A small masked spectrogram model, trained from scratch.
Model: activation gelu, patch size [8, 8], layers 12.
Training: adam_atan2 at rate 0.0012, 14300 steps, batches of 256.
Rows from block 4 of a small masked spectrogram model, named by matrix and row number. Rows with one number belong to one neuron. Each number is 500 + 40 x the weight over its row's rms, rounded and kept within 0 to 999. All counts start at 0. Numbers have three digits each.
After each neuron's rows are labels from the 100 clips, of 14848, where the neuron reaches its highest value: "peak on" is the class under the peak. Only what is clearly more common there than usual is listed. The data: short pieces for a synthesised band: melody, chords, bass and drums.
# fc1: MLP up (model.blocks.4.mlp.fc1.weight, 1536x256), inputs 172-255
# fc2: MLP down (model.blocks.4.mlp.fc2.weight, 256x1536, transposed), outputs 172-255

fc1.34:462563600530512494498448492473589497521513510512434494499519533512539505571437542458561458475501514492496440523411426458507528505468517513479544433530484516533520584517523572510532491547524477545476466493420532459519547503506454437531460531535476511529
fc2.34:456472418519517547462530495459558455465520442454486499593477576483575503514516511520508526438424493502410514488533504523531482524502484471429463537537537544551531460498480577564487488515538419506597461467418489498522596521510488463468507519513458570520
peak on: no chord

fc1.335:464490478491570522506517477509491504487532526444482478461523536493449498434553465503484481478559452470506368479519475685516508518436491507475566468499529492478572478465527488485509533486517478452526534511477586394506493490494474471456461510452431501535
fc2.335:569529542508482450492499477574555486494512496534536545536564480498463495514457463398412523531487487514492463486557528507497489571479490491518487568536551505489558529525450461470506522560575507521522445533445501489457507544529483514566454525564524488480
peak on: no chord

fc1.643:498462562542558521461463518495438485515517467463490520436499468555591506511471497487472476521491527510518478462476485420484526553548450491521561496509477510512519483484565426487465489536449500491498507574516508489453500521469550486444489477436447466472
fc2.643:524559468439479483501494509430447502510523550495480483488501532475466489509454508561500530542473484488464494537495476491457504498633522534468524456458636487488492521456559510474459512489441527498503522512507519527514516529476522548504467447453516498545
peak on: no chord

fc1.740:545492517527506531453482504550490506477508462513343472430431513507512561413550547551381526488506514522520554497553464447445482465486451500478477465544530466486489459426526486613463537467514525472480494520541536520537510452433437538474514530476482469529
fc2.740:578506473514486504571547518458512542483487517568469495431544507493492557493500460481551493535597514488476527506494499513609512483465466518505454484490465497546434475480456512527516486490501539544466503507522518510488550516431502556459567512517489505512
peak on: no chord

fc1.700:519482539473500502527451495560552542556552518417497496519450458523470474506468469496510479389496541567499539532452476543481497497499516431564505507521495540527552513536563473530487463496499473565495501511499555561531565466532509463497536457491574503527
fc2.700:428491468502486536441514492461500479501496468479515504474533455457439503525540548491548472487489499428559427564502497500562527519501400510527513481501527499496520500465541470529484524513507496423480535552462546520541527471510510474417505343517488511503
peak on: A minor chord

fc1.207:640504559493497434519507444510524519563529476504523451449508496484498515542509546494502538518502514513522558468574483529538507519496514508517536461442528524530552511486517465539521501443530467530544526487536536552475523548519527484476536370490515560509
fc2.207:493446520544542535481453508570474517540559548541544540492493478495481458497493485520557400611587483493441484411428492509454523465514510498554490494482496517509459488550424547512494542534536484390501564584521551508529547474505508538467528532480418463483
peak on: B minor chord; B major chord

fc1.54:516542505506493505472526506545581485478483454502561437476528507508480520536417501477469508534553483527490402443477492440530514523532447471505527474489483510491501482566466477493454409468447473484542480509523477530518444518543540485512450460457535507515
fc2.54:473494455524507502477524479491514461520495467570454466473504528521471490497526457590571486487521511350437514531461534482481505514471512518521492503526554497518566496536550424541491578453496499488463474553524530519470493551528490514483503412491446467505
peak on: F# major chord

fc1.479:460511488552528570461483525443521460506490487548522506496510447548463519484579515559573516477487497469472524482537494429530529486532475461539513534457518540515447470563501463577518460480521557527539516556466575516460525553601407484457496455496542453520
fc2.479:447495503476515500535498514503511467444504520478447465487522500474521484551463541429524470497518499485465516527480511504510487513561502443508510508571444492496468530544544504515494496465404563484495536501562567510610488576524507468485482523562446424539
peak on: B minor chord

fc1.60:498496525544511482521504465553411537491519511500496445461468512509501492553483463447474515509450502461579499483525478498419505562530536533491545476530454494504537573497555437463562470513500520503490455539539471466461526509480420519518492431463422491528
fc2.60:499444474510455487494482506443443570474498531523442524527488514530513530573519562553513459505507514639559515527482502467533498481491481499512495447534508501509508509473464461484508429519482574504424512504517526474519577513480500528545502443496545493513
peak on: F# major chord

fc1.587:401474513475508490538428541515457511511559503628398465537443468471467514563606496494485489471552512562579473495497501528479477519483472508523498567473484506560473491501487500497519543467500502519536518545496485426535455551525490469515480509490484525520
fc2.587:482500484511515470504340484529521467451499489518461498550549448555503493548519477501478420473505478525562467502493521490508499488503572509517515510534499530514514545511458517538508543498581492492525484500524519456459506506550508417485505475465386473524
peak on: C# major chord

fc1.256:527553517486523464447502528483506497518488550510507485433533496495507565504510529442494424441508498416542556487503477533528504530493486466492521560482466576523510530517475513462579554479498513493469504548479511532495476487472502443494509481494481564543
fc2.256:624500527510489533485589514403502517494496496514481493489516547516472491506526498476559532583437505512605544541540491494458514534491475493496496579471489445504423571514463476533493465508526485513446523515503435466609486500483500397475501510483541493508
peak on: B major chord

fc1.68:634487519512513489527493477466451437542523532501555445513481480498536532538580482484519517430521516439523505503475482509495455484489452460522510482504525536497465495551481419519441524488482498458481486526537460472518473569549519504471508529471459603528
fc2.68:551466505575503539476478500464457518512481497567475463467515568501525492495539467507521495541512511733509455479425511503487508500517458467466495549414488491476479524529425541540562510491523518509553542411489569462508467410524501492520513482548519483461
peak on: C minor chord; C major chord

fc1.581:557494527519522507476575519480482440577504561530554478450527421515471554479487554488478458586504522520522542530504516485518569455453497491492532570494491491533537535497513497553516498465453515524467517538496550539517583460398484469476501489514440584515
fc2.581:417534513452492457511460484540513499520568445477491495502546494535472501500504556539617447549637503492568489574506497494496480492516477470492493515470505496529471516474502477361478564512499565527561511520498473515517551448548508482480448564449533508488
peak on: A# major chord

fc1.632:618508512520515508453500469539492456512515481461415519516447474499483536545544497494499478523511546529559484502511464580511507527508502511472544466501415560479579445513479545513491596497469479514426486566484544523499559573532530496555479486459469452543
fc2.632:527468527403492490516491516497446522518496483464472524494485480545521516425486488509535502566537498533416545548483502495612489478523491494462482535508585526444511497480550490449494356460476493491624475495498541555459545586437525487499466441433506514492
peak on: no chord

fc1.440:505493483511494418442518541480441551494562510489399454506462463559483530462541462443533502518527516469580545467499519492497498492529415457429497488426472499555529491448498458447434483381470481455487496544492525485467510484441378516420516436554428485515
fc2.440:497535529516466457490501504447479530492504531487494489517544513547571504445519486527410527470455451477448537521503538501480503508488441493450530505531543547554503459439442505457522469511548460472469486553479526495492544518474471594530521505467550561500
peak on: no chord

fc1.227:488481469463518510501546512524607421530525501457512462465480495543460517541527512470486520493502502486497505485501450505532502485463521474493520509497508515503553560489473448520547514549495451526504544588590525511486517491511518486549429507381345472563
fc2.227:496565510463504486473501499537496470471523511520527515488512507489522497463462521541472604474541504489519484517499488541484521530419528503445536491481480534490521503457550517514483474449625497412502509448475541520510499521491484605557518534411508523499
peak on: no chord

fc1.611:530496476504577511515527496539472462490519464511488525461490460517480487516528501495507525456528507494554458517521536514443525578561464483487563488532499531508528515567506458490478505492466484536522540507523485435475494493465506500451485482391457432516
fc2.611:506504464492330522509498497482479440506504492475440445612522532521498535455509540541498531478476403497471529581489511417522498548529476507470481530460446553544536530500554475492420531493509443472493491490470494439507498484482594506529473534488480519566
peak on: no chord

fc1.32:461557528513526528483470536512509540551525512442510496505470371504517527558581555477496455421529564430502483493457520509519526546432456575538533496489452555533529531569438514461488548466518515504468537555460421513476598550556503483492532559485484580543
fc2.32:468506509420499547529418492538542492513527483496532491521522504498476536612500501487585540460528499581476442472496504493477507471513605457457511502519576508515521484523452560457558456530468520473440465528505510501505522484515510541536537471491438528499
peak on: D# major chord

fc1.268:459478495483543493491427493457489481541488531567518473482475541527486550492508528427462620472513528510530490481506446524494523533511537482539524499479502487538432531479533504520554510483454546526500489511491563571508451480447487476483475424521514508519
fc2.268:563468526429499472490479494471502528481456491504513486480527554498500482506447439526548353569475515474474573502507479512542475453473497524527498569452527505522535449456469538542452591490492451512532555480517530555430518498476495490435502537450462574511
peak on: E major chord; E minor chord

fc1.120:501542471558480488520512456450518502508528526526485469421544511546491564485473478589456476547508517514525478500556495504464476578482517458518537490520450555495499515528491505507522534537494548498513468496505546504588494527454534387457501387486484536512
fc2.120:475454503517511482523560502496488459498514459508453422455487534441526483453494542391510465495481515451428527436441524498489524573507465480450448451517585476548513544514451611512531511467467617477538457505503552468411604517481503494500466531559524523479
peak on: no chord

fc1.52:488507515463493456477393497470470534539497523565438484496464452458474445586486478484481438470417490518509512425508541514485486525514482492531526453484544538512534452466530514451480466472531452474508465515517496561546507371463535523495472380529552463508
fc2.52:418500559559500537500455498401495475532399545438558452468556585534503484501494478533504511580483521519507455573470496505493516510469570496519501450503572554565480525494399501563506568526451491489534474550544551517516542468590505533477507443488528482490
peak on: A# major chord

fc1.265:527478492535517476452496461526505493483490414487427429448458536469496518513459479499506484507527481513497532551497498535568561542408492513477495486535500502511615480533527449552416512495465557484559497534519479402492524437454514477498452470481425488497
fc2.265:337432464529520524486445501507488528496526510572480499469470468523458494488517508555559443509439492486480453550527483486486502529467577484469478386497535476532481532529475512505498542528495496487520478564548517516461476438419502506481588613512516479449
peak on: D minor chord

fc1.383:535515498454581499542519534401460508496478453384489481514546488487487546512498515522490530509485487460528482504450502554506531492498520481480507540468498497484474502500489501435505486449513468550564426538550490507606493426511482512498456602441440530494
fc2.383:481561535555518474529544482550531540461565498505551527532500511467482546520478491507484671520449501427456523523516500514469498509469537454499519449507500494481517515539463503462488461502538463528496443458511481481347463500478510380448456584501529504499
peak on: D# major chord